{
  "num_classes": 37,
  "encoder_norm": "rmsnorm",
  "encoder_activation": "gelu",
  "encoder_mlp_ratio": 6,
  "residual_init": "scaled_by_depth",
  "batch_size": 128,
  "epochs": 7.0
}
Rows from block 5 of the encoder of a small segmentation model, named by matrix and row number. Rows with one number within an expert belong to one neuron, the router's apart. Each number is 128 + 24 x the weight over its row's rms, rounded and kept within 0 to 255. All counts start at 0.
Before each expert's rows are labels from the 100 images, of 14976, where the router gives the expert most weight on average: "top examples" is what is common among them. Only what is clearly more common there than usual is listed. The data: scattered letters and digits in many colours.
# router: slot weights (encoder.blocks.5.mlp.router.weight, 32x192, trained with AdamW), inputs 0-63
# up: expert up (encoder.blocks.5.mlp.up, 16x192x192), inputs 0-63
# down: expert down (encoder.blocks.5.mlp.down, 16x192x192, transposed), outputs 0-63

# expert 0
top examples: count: six
router.0 [142 106 162 149 128 156 134 117 157 112 130 122 157 108 101 166 117  93  90 145 138 145 119 193 117 123 134 113 103 145 146 156 138 121 115  99 124 160 138 117  99 151 151 133 104  87 106 124  89 149  97 121  94 151 109  97  76 136 154 148 144 132 106 117]
router.1 [ 90 140 160 148 109 132 136 141 127  97 132 138 109  72 168 172 129 134 108 123 110 166 108  89 126 133 142 169 121 132  87 125  96 129 100 119  88 156 146 123 141 154 152 104 137 165 117 102 125 103 141  60 126  76 106 148 176 144 140 112 157 102 149 160]
up.12 [116  94  91  96 137 131 139  79 145 102 186 145 121 113 135 114 126 143 113 119 112 129 109 113 138 113 139 141 157 146  98 122 167 133 183 178 112 147 123 143 115 154 140  99 130 150 141 123 120 124 155 100 125 100 116 104 206 104 157 132 108  59  89 120]
down.12 [142 152 104 115 138 136 108 150 114 141 127 125 154 160 116  99 128 130 158 106 109 145 133 164 159 118  90  61  86 147 121 143 192 145 156 141 122 148 112 133 130 113 141 106 167 154 138 107 165  91 126 110 135 149 153 132  97 109 116 125 142 131  96 131]
up.13 [124 129 100 105 113 134 112 125 137  87  99  78 149 140 133 135 108 136 134 125 148 145 103 127 119 142 154 156 130 153 126 165 149 131 118 145 140  92 118  90 114 165 117 131 139 156 100 116 121 102 162 135 146  79 170 106 197 124 110 132 148 135 132 129]
down.13 [125 135 100 138 164 118 134 116 134 148 121 148 162 180 105 101 128 139 149 130 119 135 158 161  92 104 130  75 102 148 141 126 127 127 157 111 136 121 148  84 155 183 113 113 157 155 104 129 134 142 145 133 127 127 110 162 131 136  92 129 124 125 116 138]
up.14 [116 150 139  62 163 150 108 136 115 113 129 111 167  90 192 106 162 104 114  91 126 121 132 110 148 110 118  89 147 114  68 134 116 114 120 138  93 108  81 176 116 159 124 171 112 109 108 106 144 167 132 117 137 148 116 125 128 174 100 147  89 145 115 135]
down.14 [109 132 156 122 135 118  89 142 119 125 108  88 104 122 128 139 152 140 151  95 124 107 143 149  70  86 150 142 154 180 149 102 148 134  89 119 123  98 138 111 104 124 133  76 121  96 150 119 140  99 148 100 119 137 140 102 151 121 117  98 181 150 142  95]
up.15 [108 140 114 126 121 140 151 108 114 124 159 123 156 127 156 122 113  55 123 141 121 125  51 203 122 154 152 123  76 117 139 141 114 153 115 116 143  90 105 110 142 114 175 125 113 148 127 109 145  85 114 128 102 120 104 131 125 141 138 114 102 139 124 148]
down.15 [115 145 113 127 129 161 139  83 153  96 126 124 154 106 132  96  92  87 149 111 146 101 123 152 102 137 124 122 156 123 134 135 137 111 124 119 142 108 132 117 144 159  90 141 127 119 103 108 106 106 113 175 112 112  81  76 166 155 100 134 114 146  95 147]
up.17 [129 145 124 105 141 147  94 138 131  90  93 124 119 172 131  97 169 151 128 109 138 148  90 130 140  95 150 114 121 140 100 149  87 127 135 124  87 141 136 135 137 143 138 144 132 129 124 117 136 164 105  90 109 134 106 106 145 107 125 182 164 118 115 124]
down.17 [ 85  95 145 113 137 101  36 132 137 116 171  99 160 104 145 122 134 135  83 121 116 102 115 140 105 121 156 150 119 106 138 142 108 132 128  97 132 133 140  97  83 113 140 133  98 157 136 155 111 108 111 139 182  89 117 146 152  94 150 103 150 151 141 121]
up.18 [163 143 136  97 141 146 152 157 127 109 129 143 135 129 123 149  84 169 117 164 116 154 161 135 101 155 141 137  93 145 131 142 133  85 178 133 106 185 180  93 100 180 123 107 142 145  92 119  98 128 130 100 140 102  99 165 137 137 109 131 114 132 144 118]
down.18 [142 107 114 157 160  90  97 142 117 138 142 168 101 102  89 129 147  73 126 155 124 106 113 116 144 111  58 167 108 102 140 106 124 168 123 169  83 104 133  90 117 144 157 142 165 117 141 150  85 133 117 103  74 143 197 145 120 114 120  97 139 110 117 143]
up.19 [115 115 129  92 137 113 144 107 129  97 140 120  88 172  89 115 120 120 118 133 148 159 188 162 133 111 138 128  98  99 167 145 157 125 151 124 118 182 169 104  89 149 102  89 173 118 125 114 123 102 132  85 141 128 140 119 126 116 115 121 136 101 154 151]
down.19 [108 162  93 139 126 162 111 161 133 126  82 161  64 134  99 154  90 155 130 132 148 137 118 136 164 132 130 187 107  99 118  78 150 171 134 130  82 135 166 115 132 130 132 148 124 105 105  94 130 119  92 108 172 122 128 122 131 135  85 126 136  90 155 137]
up.20 [ 98 112  94 107 137 113 115 147 138 125 142 152 146 118 158 158 132 158 146 141 176 121  91  91 157 158 145  92 110 131 163 122 103 149  89 104 108 129 137  92 113 157 169 149 160 136 100 109 141 144 150 111  84 120 152 140 124 118 134 175 132 137 127 135]
down.20 [123 126 138  96 159  91  81 107 160 139 132 126 114 132 139 119 131 114 136 119  70 106 132 110 145 168 122 143 158 150 155 119 133 129 141 123 124 137 117 105 147 165 105 107 150 120 151 119 107 108 170  91 111  69 123  91 122  97 119  99 113  93 153  96]
up.21 [124 159 160 139  95 133 145 163 209 138 119 189 129 146  94  80  93 114  98 134 107 128 127 108 127 139 149 124 114 132 150  99 153 124 136 131 159 160 143 146  93 122 124 130 155 147  89 154  97 139 165 132 161 130  75 160 127 145 161 108 109 114 110 107]
down.21 [ 93 134 153 154 127 158 123 169 113 121 119 137 112 148 159  98 137 107 137  82 135 181 106 126 154 167 123 169 123 104 125 104 159 129  82 123 120 117 147 105 137 130 138 132 134 116  74 124 105  99 110 138 106  84 161  95 135 152 132 133 100 143 145 167]

# expert 13
top examples: the character W; count: six; the character H
router.26 [ 93 133 173  83 136 115 142  95 148 144 101 127 156 163  94 125  98 108 138 112 130 111 133 127 141 121  89 151 133 157 118 157 155  90 136 152 114 139 118 113 119 179 141 124 129 118 146  95 130 114 173 133 140  98 142 148 139 110 149 122 148 134 179 149]
router.27 [ 86 112 104 146 139 162 148 148 134 127 130 150  72 100 144 142 106 139 122 125  97 139 136 147 137  79 174 123 155 129  97  96 136 155 131 128 132 187 149 116 153 145 117 155  97 143 126 130 110 118 122 126 147 152 119 124 172 135  85 103 161  92 139 168]
up.28 [146 136 154 158 138 112 140 140 113 149 158 101 150  98 116 115 142 157 120 100 132 139  86  94 129 165 139  84 136 165 130 104 100 144 105 155  70 142 107  93 138 133 101  98 173 146 122 167 155 147 189 147 100 104 154 166 112 100 111 127 134 105 111 154]
down.28 [141 162 169 155 128 155  95 130  96 172 104 121 171 156 136 151 154 123 129 110 125 113 106 140  92 127 139 108  77 153 158 133 152 127 114 145 116 135 126  98 150 100 145 123 154 100 125 194 133 146 149 106 161  76  69 167 147 144 102 110 103 135 114 109]
up.29 [117 158 124 138 122  87 117 147 104 169 142  91 172 125  86 145 122  94 160 107 140 149 118  76 114 153  93 126 126 124 154 124 105 151 142 148  60 123 121 102 154 121 114 112 153 116 142 102 109 135  84  81 121 133 132 141 118  91 150 158 142 172 106 130]
down.29 [164  82 143 116 150 141 148 113 126 127 132 121 101 160 141 109  87 157 121 115  93 114 138 191 116 109 105 139 141 130 113 137 160 122 116 116 146 107 105 166 148 156 152 161 154 146 120 162 140 158 131  92 140  84 127 144 163 107  91 164 127 154 124  93]
up.30 [122 155 147 141 173 120 114 116 101 136 140 101 126 152 125 149 132 130 118 137 150 132 130 120 144 139 127 143 143 100  88 178 105 114  97 118 106 138 122  73 135 130 141 127 142 147 174 140 131 129 132  84 152 116 142 180 102 117 123 124 130 175 104 127]
down.30 [130  77 106 112 115 109  89 163 156 148 114 105 170 132 112  94 136 168  98 147 111 130 108 157 155 142 139 105 130 105  90 148  96 129 125 129 113  83 134 146 106 119 141  98  86  95 121 146 151 121 118 156 140  99  86 122 172  89 135 117  96 100 101 150]
up.31 [133 126 124 109 123 133 147  62 175 138 152 103 142 147 115 163 115 105 162 124 119  81 135 128 152 100 132 125 142 108 140 114 133 140 115 107 161 134 129 126 154 128 177 140 134 112  89 146 114 184 117 111 167  98 117 180 140 125 148  92 156 100 146 103]
down.31 [146 154 159 119 119 129 127 143 125 136 132 137 108  67 106 120 115 118 107 158 138 130  65 119 152 151 141 149 114 126 148 134 163  84 148  91 120 106 124 111  95 133  76 162 127 126 124 140 124 102 156 169  86 110 124 137 123 158 161 132 120  71 159 123]
up.32 [116 126 179  98 132 130 119 148 134 170 128 139 127 114  95 118 122  83 112 121 124 139 122 131  93 135 177 146  93  93 119  86 119 140 107 119 127 121 105 133 117 128 125 130 143 111 146 155 138 138 169  89 121 156 111  92 152 112 119 130 135 139  87 109]
down.32 [158 149  85 138 115 129  98 132 161 129 128 127 116 122 169 118 114 115 117 116 119 118 136 145 117  75 133 102 125 138 111  98  94 111 126 146 156  95  89 118 127 123 163 129 117  93  58 131 137 128 138 121 108 126 110 114 159 106 149 148 116 113  86 153]
up.33 [120 115 111 147 141 155 154 134 167 171 165 115 139 125 103  90 126 100 107 118  99  89 130 149 101  76 156  89 136 144 112 152 158 160 139 110 127 151 110 115 116 139 126 169  92 147 103 157 143  77  96 108 138 139 149 141 137 133  86 123 100 160 142 114]
down.33 [ 94 143 110 118  99 113  83 114 164 118 120 151 156 122 167 114 152 164 116 130 121 137 120 116 138 111 121 134 136 150 102 117 167 163 136  90 100 137 108 150 139 132  94 103  55 122 100 153 170  61 129 134 132 121  75 163 103 166 103 122 201  87 129 103]
up.34 [110 128  81 114 135 142 145 149 139 124 120 154 127 127  96 119 130 122  72 117 121 121 146 101 138 142 146  98  99 118  96 130 166 130 122 101 165 148 102 172 123 118 179 121 120 130  62 109 134 159 134 139 146 117 135 115 152 124 102 129 129 140 125 157]
down.34 [161 117 136  87 164 118 134 140 133 123 130 104  83 154 139 130 104 121 104 138 115 152 114 137 131 144 137 150 136  76 126 152 167 135  95 142 108 104 119 159 134 162 147 131  87 108 125 150 123 103  83 183 108 128  82 112 120 130 126 147 104 167  83 137]
up.35 [133 161 103  91 107 137 102  68 104 103 134 109 106 121 160 129 119 135 111 122 129 115 105 124  83  99 113 118  87 125 123 128 118 122  90 128 127 112 177 115 129 177 136 147 112  91 119  88  97 133 156 128 118 135  92 107 112 142 134 144 146 139 173 116]
down.35 [ 97 178 146 149 116 166 101 141 174 125 134 105 162 126 139  92 130 138 162 139 151 129 150 116 110 126 135 104 137 161 118 124  71 128 132 139 103 148  95 126 142 106 131 141 122 110 145 156 157 145 108 130  92 142 120  85 135 152 143  93 101 142 117 130]
up.36 [126 111 112 145 152 127 149  98  89 159 104 115  95 122 129 114  92 171 154 134 111 112 132 150  95 115 109 139 146 133 183 112  81 156 120  83 100 101 143 127 156 131  94 119 142 167 122 143 158 131 157 125 120 139 137 136  78 127 158 121 186 133 141 127]
down.36 [121 150 131 131 151 143 168 102 137 113 132 147 146 125 145 144 142  70 144 141 136 117 116 116 154 156 127 145 137 153 131 128 131 145 171 178 113 148 116 131 145 106 108 142 160  87 130  91 153 120 119 154 123  90 155  78 158 195 155 129  93 110 112 138]

# expert 1
top examples: count: six; the character M
router.2 [125 104 143 112 153 132 152 187 105 167 115 102 130 162 131 154  83 141 191 112 143 141 146 133 156 121 129 126 150 151 138 115 131 136 124 101 129 109 126 104 101 151 139 156 160 112 164 140 166 160 114 129 120 127 107  96 102 151 170 105  84  89 112  86]
router.3 [155  90 122 150 107 136 155 146 106 131 105 121 124 154  81 106 134 197  98 112 150 171 141 162 125 115 130  89 132 119 123  77 117 125 115 118 109 103 143 137 133 158 132 131 136  74 103  70 119 148  90 170 127 137 136 113 117 170 171 136 142  84 136  95]
up.12 [165 139 102 136 129 118 134 115 158 131 125 171 112 153 135 130  99 154 138 153 129 159 136 117 126 120 143  88 134 156 152  91 125 137 103 120 108 118  88 159 105 134 113 129 113 167 114 153 125 137 110 122 101 151  93 146  97 147  98  84 117  82 105 119]
down.12 [158 123 149 153 137 108  97 115 108 124 110 130 142 121 137 111 131 169 139 141 104 157 164 134 107 136 157 126 139 134 106 133 142 126 119 134 136  92  80 121 168 106  92 112 102 136 130 157 180 117 128  65 112 111 132 136 124 124 100 134 124 146 151 118]
up.13 [130 107 133  59  88 167 161 115 105 122 118 151 137 109 168 136 151 106 133 134 113  85 134 129 140 162  78 137 110 106 141 122 149 109 136 129 112 124 132 126 111  91 117 141 114 101 119 146  81 150 148 147 113 106 102 152 130 154 137 131 116 125 100 128]
down.13 [133 170  90 140 120 115 111 147 136 155 107 121 137 106 130 124 129 165 103  93 124 139 114 170  97 118 135 126 178 134 145 105 170 152 157 107  87 187 120 177 113  93 135 125 129 120 113 123 122 117 142  83  87 132 129 151 110 126 156  96 147 141 117 115]
up.14 [135 143 138 148 112 115  93 132 132 162  69 136 113 151 156 145 120 180 121 170 157 109 131 121  97 115 151 157 150 163 108 114 133 149 107 103 132 165 124 145 136 120  99 107 108 125 136 115 165 153 126 141 102 133 116 115 139 133  93 109 125  58 116 110]
down.14 [135 123 173 126  83 122  78 138 160 102 140 205 117 175 133 114 123 126 152 125 141 104 118 120 133 142 119  87 193  89 146 154 104  74 138 141 164 165 114 169 131 107  99 167 112 142  81 127 122  91 120 129 127 130  90 110 106 142 110 134 144 126 102  45]
up.15 [151  84 172 111 141 122 140 115 150 164 131  77 149 125 109  75 150 157 167 135 112 107 125 139 167 130 128 152 116 148 130 116 153 107 135 117 119 141 112 159 129 116 127 180 151 128 159 148 159 158 127 107 109 138  98 135 148 149 136 125 128 102 113 135]
down.15 [148 117 103 159 107 112 101 169  91  92 131 155 101  97 136 119 132 168 139 109 123 137 138  84 112 115 117 171 162 133 115 160 119 121  89  81 125 123  72 129 159 152 126  96 131 128  96 117 158 116 115 133  78 145 118 190  86 149 117 110 128 106 145 162]
up.16 [112 134  61 103 119 129 124 118 177 167 127 135 150 140 126  88 132 142 122 138 150 147 140 141 145 112 112 124  62 146 125 157 180 139 171 130 152 129 130 175 163 115 134 106 119 167  89 131 108 125 139 164 120 115 150 136 155 162  91 132 126 169 113 137]
down.16 [146 123 217 161 133 160  73 113 172 111 112 112  89 104 149 149 128 141 171 109 106 138 135 123  97 110  94 134 100  98 113 142 148 120 127 127 118 143 138 132 165 137 156  99 121 127 124 146 152 135 181  92 118 106 104 148 134 120 161 162 112 105 162 124]
up.17 [170 100 135 116 151 112 146 121 156 108  88 143 130 122 143 162 125 148 128 171 149 127 102 175 140 101 149 127 135 143 146 120 120  99 129 124  93 131 118 188 118 130 189 114 115 168 147 111 115 151 184 148 126 134 101  94 137  92 127 145 147 138  91 131]
down.17 [140 109 113 155 177 137 125 103 130 159 126 134 156 116 113 128 141  92 134 101  97 137 158  85 109 145 131  98 148 126 104 118 162 138 135 123 145 103 164  70 123 125 151 112 115 166 115 161 108 120 126 141 122  93 132 164 118 161  99 145 114 143  90 146]
up.18 [124 122 117 111 144 136 199 138 167 130 135 134 140 103 112 154 129 127  90 126 126 107 132  97  87 107 106 127 128 154  86 140 167 157 114  84 167 142 160 120 101 105 115 101 117 103 136 128 114  92 128  72 101 123 144 137 110 133 145 107 133 115 149 143]
down.18 [132 133 114 162 123  94 120 159 121 146 122 177 123 134 108 128 127 113 145  97  94 120 138 158 126 121 117 112 167  92 115  73 155 168 120 149 106 140 116 140 115  96 160 108 165 112 179 145 124 119  95 156 125 123 166 167 142 168 136 141 122 137 122 101]
up.19 [126 146 158 112 135 197 134 161  93 112 131 111 124 151 106 122 131 170 189 147 116  89 134 133 106 164 104 117 111 132 151 126  64 188 103 129 112 162 133 136 161 138 162  91 151 106 140 131 159 161 125 130 123  81 100 115 134 127 140 120 104 110 130 143]
down.19 [145 122 149 140 161 138 133 141 155  86 115 114 108 127 146 133 190 132 111 106 132 128 113 163 157 129 124 152  88 123 157 135 135 145  78 118 106 130 114 126 118 122  96 118 122 131 111 143 128 107 148 169 144 133 142  75 183 128  95 140 140  89 168 123]
up.20 [ 78 103 102 126 138 145 149 114 123 134 135 114 153 112 158 118 129  78 116 153 151 152 130 150  97 113 119 138 117 116 143 141 116 142 118 150 138 109 123  97 140 120 119 108 133  94 155 164  74 161 144 156 166 122 127 157 110 113  96 109 112 140 130 140]
down.20 [152 126  87 145 134 124  90 139  73 132 124 125 161 105 129 139 165 107  80 143 115 106  83 137 131 129 143 161 100 111  96 115 161 111 120 139  91 117 104 109 145 132 125 148 129 118 137  86 125 140  82 132 143  96 191 141 114  90 116  89 114 143 133 122]

# expert 12
top examples: count: six; the character W
router.24 [171  80 163 143 115 114 139 142 145  91 124 118 125 133  97 170 137 135 113 115 151 126 117 147 122 100 177 130  94 106 132 162 142 123 132 126 121 104 106 141 121 136 112 131 103 121 154 116 141 134 112 134 138 136 115 108 147 105 121 143 118  84 162 130]
router.25 [125 160 149 143 139  96 122 146  97 150 129 132 148 151 129 139 120 168 108 123 146 108 125  97 185 108 155 127 116 119 142  91 121 131  90 113 112 108 132 130 131 135 122 163 134 104 161  99 135 140 142 136 167  72 141  88 118 145 132  95 138 156 133 111]
up.12 [120 110 105 141 134 104 117 130 134 151 124 135 130 152 117 106 137 119 118  96 144 148 142 164 161 126 107 110 139 138 164 101 158 161 116 136 148 112 144 117 155 136 143 101 133 114 117 170 122 119 136 189 176 147 160 115 112 131 135 137 127 121 135 116]
down.12 [115 140 137 149 145  99  88 114 130 113 119 124 133 121 157 219 149  92 157 139 126 172 151 124 135 103 134 121 102 131  97  93 137 141 110 139 152 101  97 142 119 187 139 108 163 107 106 137 111 141 163 107 128 127 131 127 107 145 173 161 162 138 130 158]
up.13 [141 120  92  75 127 115 119 138 121 113 113 139 147 143 113 137  74  84 100 123 135 124 131 126 104 144 171 128 136 124 110 133  85 127  80 132 157  99 133 105 148 138  98 166 141 108 128 140 139 164 115 110 130 146 135 123  91 156 117 112 119  99  85 107]
down.13 [ 81 139 121 132 124 111 178 107 142 114 154 137 116 100 111 144 134 103 123 140 111 158 161  95 154 136 151 108  90 108  95  82 130 125 127 142 172 116 143 107 121 152 141  82 128 143 139 142  72 123  77 107 164 133 146 133 125 126 144 118 170 121 139 165]
up.14 [135 114 127 156 134 119 153  96 110 109 111  89 160 141 142 152 120 109 153 158 170  84 134  85 152 147 108 126 140 162 129 116 144 156 108 151 110 130 107 179 115 130  87 127 141 134 102 120 166 151 133 164  97  97 110 156 110 113 139 161 152 149 173 133]
down.14 [137 145  98 161 108 132 142 108 123 125 161 100  83 102 127 142 146 133 128 139 146 117 133  82 155 113 136 162 161 120 139  78  81 157  90 142 141 112 166 143 111 139 118 123 142 141  79 149 161 119 144 154 141  96  89 133  94 128  84 134 142 109 107 124]
up.15 [113 124 174 162  77 134 144 140 144 179 161 133 102 115  90  93  90  98 137 123 128 109 117 168 123 145 115 142 113 140  90 118  88 121 145 122 133  98 126  93 157 132 154 138 170 116 114 158 105  90 137 166  99 123 149 167 129 159 104 169 112 154 118 132]
down.15 [ 94 109 101 107 118 110  93 107 151 131 194 118 116 150 128 129 102  95 124 113 113 117 128 126 134 143  94 134 163 143  94 142 156 146 150 140 116  78  99 111  97  97 109  72 148 139 125 129 122 156 149 160  86 140 107 109 152  96  96 116  95 171 140  89]
up.16 [127 148  77 142  96 147 113 150 127 137 142 130 133 100 138 171 134 100  80 126 139 112 126  84 128 163 120 117 118 127  70 112 128 106 126 126 145 100 127 117 164 104 155 120  91 136 151 135 119 113 135 158 133 102 124 150 125 114 151 164 128 112 137 137]
down.16 [112  96  96  94 137 154 164 130 142 117 145 117 156 133  96  92 135 166 147 128 159 155 100 193 191 140 153 147 137 110 136 138 128 138  84 150 109 168 135 136 169 129 114 150 116 135  86 101 117 161 133 133 153 109 181 133 139 179 145 139 122 126 149 157]
up.17 [133 108 121 161 134  72  97 130 146  86 138 122  91  59 154 161  62 157 116 134 110 134 141 137 106  80 114 126 110 120 132 130 155 124 127 150 131 105 153 135 110 113 148 109 106 141 147 123 143 147 161 160 157 108 112 134 129 135 129 109 126 137 112  99]
down.17 [111 149 101 105 154 150 123 164 134 147 125 151 128 121 139  98 196 115 119 142 153  66 139  79 129 149 116 137 128 133 131 125 137 129 135 112 105 100 124 160 146  75 132 152  90 116 110  94 145 157 135 103  92 152 109 136 109 167 127 121  88 139 111 116]
up.18 [127 163 122 101  99  96 131 112 115 108 146 122 128  57 136 161 149 103 103 118 115 123  90  94 126 123 120 143 122 136  91 131 153 122  93 168 116  94 139 105 129 133 129  80 125  92 149 166  96  97 129 100 113 110 145  72 110 162 145 129 108 166 108 177]
down.18 [107 143 130 126 171 104 106 106 102 116 138 120 133 129 117 133 110 163 175 119 132 135 143  83 122 131 115 174  94 145 105 123 163 122 101 101 111  74 147 147 124 106 134 113 122 127 119 159 135 134 112 122 127 113 135 162 164 105 118 138 117 130 147 161]
up.19 [143  95 166 114 135 107 142 159  70 132 142 130 108 118 134 109 137 114 136 147 111 129 122 110  98  88 164 160 122 109 113 128 144  72  90 137 117 120 126 100 167 161 152 136 151 106 114 137 138 112 109  68 119 125 147  86 125 150 129 126 142 117  90 151]
down.19 [103 140  89 134 140 116 123 132 111 100 163 151  77 104 113  99 108 143 116 152 122 132 142 116 183 148 160 148 142  84 144 116 100  94 150 122 160 149 121 162 150 169 104 139 125 134 101 137 149 115 127 109 112 109 145 128 130 100 142  84 110 169 119 131]
up.20 [131 117 142 110  77 131 116 151 123  94 114 135 137 159 137 115 105 102 110 126 112 131 156 116 104 188  92  75 138 124 132 164 121 110 109 131 149 186 137 137 135 170 124 118 150 130  93 111 140 138 137 108 135 125 116 144 153 141 116 161 169 158 113 133]
down.20 [135 138 149 147 105 142 128 123 154 111 123  94 155 124 126 156 167 168 111 149 108 136 119 145  77 101  93 158 108 124  77 144 116 155 124 122 122 125  91 139 127  90 134 136 114 111 118 133 117 119 164 146 145  96 123 151 129 122 109 152 116 105 122 133]

# expert 5
top examples: count: six
router.10 [148 112 135 127  86 137 151  75 142 148 114 181 114  72 119 156  95 163 106 107 167 168  65 153 101  99 179  98 112  97 107 164 154 110 164 101  74 122  98 123 130 146 133 147 117 155 118  77 115 135 143 141 116 179 118 112 129 137 127 165 154  97  85 137]
router.11 [138 109 120 126 161 107 139 166 122 137  81 131 112 149 112  72 161 133 110 129 146 132  90 148 111 119 133 104 132  88 170  87 135 135 136 100 136 143 121 133 166 107 129 121 126 147  93  83 167 123 139 169 106 112  97 168 130 164 139 135 184 151 145 124]
up.12 [133 187 130 113 116 146 125  52 130 128 125 159 193 154 131 186 155 109 151 110 111  86 108 145 142 116 126 127  83 141 160 147 105 126 129 121 142 122 154 100 141 154 135 132 112 120 117  87 164 116 153 113 135 112 128  95 185 141 129 116 183 149 134 142]
down.12 [122 141 179 163 120  89  88 158 114 135 144  80 131 152 114 145 149 148 114  74 107 104 148 112 172 121  87  84 148 131 102 108 135 136 117 116 154 105 115 156  88 108 112 108 107 139 116 165 145 130 131 191 147 130  94 138 144 135 132 101 141 146 123 133]
up.13 [140 120 123 132 137 131  88 144  93 122 120 154 152 149 126 151 121  99 162 124 110 115 101 113 116  68 132  75 121 162  81 107 168 102 112 118 118 102 116  89 152 113 166 105 131 118 151 133 108 119 150 104 183 133 124 144 185 163 133  99 137 115  91 136]
down.13 [152 152 125 152 139 128  64 120 112 150 136 144 133 164 145 147 147  92 136 128 138 147 120 148 146 118 164 109 168  95 150 123  96 138 131 109  97 126 127 137 161 156 134 111 103 140 148  93 119 104 137 160 114 131 131 127  68 150 165 116 104 143  87 129]
up.14 [111 162 135 141 115 137  94  80 115 141 160 114 143 122 158 170 120  94 137 158 112 107 121 120  91  88 163 164 130 106  72 117 122 170 116  87 111 155 119 143 190 145 136 154 142 144 167  94 117 171 132 128 141 112 120 137 136 126 126 117 142 106  78 172]
down.14 [156 124 106 128 133 148 117 170 137 151 113 159 125 171  86 111 143 173 117  87 109 157  98 132 144 121 124  99 125  99 140 147 114 134 133 129 179 123 131 136 156 144 109 130  99 108 117 129 161 155 151 142 114 121 191 117  59 103 162 151 124 111 150 134]
up.15 [187 111 116 128 151 100 115 106 193 127 115  91 100 134 135 134 104 104 161  75 115 144 109 157  92 120 122 140 152 130 126  99 106  82 174 139 104 121 137 133 118 134 121 152 104 113 138 138 141 157 124 161 125  96 128 141 146 130 141 161 113 126 158 119]
down.15 [ 68 151 127 142  88 159 126 104 170  92 134 149 175 156 133 121 118 149 112 129 121 119 153 155 134 106 166 115 143 117 105  70 148 127 160 154 100 138 141 154  87 119 112 143  85  76 141 116 100  92 136  93 116 134 117 139 118 144 131  60 161 159 102 121]
up.16 [111 121 153 131 133 113 143 142  71 112 123 143 122 127  97 119 156 128 142 170 113 143 151 150 136 121 172 132 106 121 137 119 140 111 129 152 123 129  62 133 141 124 161 137 104 149  67 109 145 140  95 157 150 121 127 106 121 147 154 132  88 119 124  96]
down.16 [146 147 141 159 133  83 155 138 161 148 154 172 150 129  98  92 124 111 126 123 144 138 167 123 113 140 151 125 144 132 130 142 145 135 131 106 158 105 156 174 159 110 127 144 160 116 172 130 148 109 121 109 113 113 122 158 164 136 114 121 104 148 137 108]
up.17 [120 108 157 158 127 115 139 130 140 115 102  98 102 172 122 151 182 121 170 113 117 167 144 157 121 119 144 135 115 135 130 142 128  66 118 147 120 144 184 121 110 112 130  85 146 146  91 135 200 114 116 132 172 173 115 160 152  93  99 117 135 136  92 117]
down.17 [173 126 110 107 105 109  70 110 139  90 110 148 153 169 142 127 100 145 130 125 116 102 134 137 143 145 127 136 122 141 134 105 133 103 165 178 135 150 128 101 112 157 118 134  99 112 157  86 142  67 139 132 113  93  77 113 115  93 124 133 121 137 105 145]
up.18 [119  93 122 112 147 122 142 112 120 101 118 146 130 148  84 155  92 158  95 153 145 114 132 146 130 132 136 109  48 129 158  90 122 147 156 106 119 125 101 116  88 115 157 107 122  98 157 122 121 126 143 114 137 134 104 116 132  77 156 159 195 124 113 108]
down.18 [120  94 162 158 152 165 157 154 147 101 122 130 148 106  94 144 118 110 134 162 137 127 130 132  93  85 110 141 126 131 137 134 121 163 126  97 164 132 137 105 152  70 146 133 114 140 108 141 171 123 114  96 137 108 108 139 152 133  88 165 110 129 190 112]
up.19 [122 154 153 110 163 138 139 167 143 131 132 118 103  97 151  98 151 152 144  99 147 160 103 129 187 100 110 126  79 157 157 133  96 139 133 124 139 164 144 154 134  86 138 160 110 112 159 135  94 141  90 140 143 135 104 142 143 145 140 117 151 136 142  90]
down.19 [103 164 124 110 142 118 146  96 145 145 164  85 118 134 145 144 150 143 120  95 125 130 128 142 112 162 126 103 161  77 115 124  87 165 109 113 112 151 173 114 126 151 131 147 145  94 145 165 120 121 147 160 109 131 114 145 135 167 140 128 158 101 119 165]
up.20 [ 89 128 107  92 148 170 147  90 170 103 165 113 121 108 123 139 135 143 124 135 127 144 123 162 165  90 172 118  88  91 118 147 155 156 150 155 113 127 140 109 112  97 158 142 129 119 118 155 134  99 149 130 154 123  87 114 167  95 132 151  77 121 145 133]
down.20 [129 118 159 154 136  97 141 158 179 147  68 107 118 129 121 119 111 126 159 132 110  88 164 125 102 149 129 131 103 138 162 124 118 132 179  74 157  91 126 136 145 117  86 168 154 102 126 145 117 132 132 138 110 102 140 186 151 121 136 140  83 136 113 124]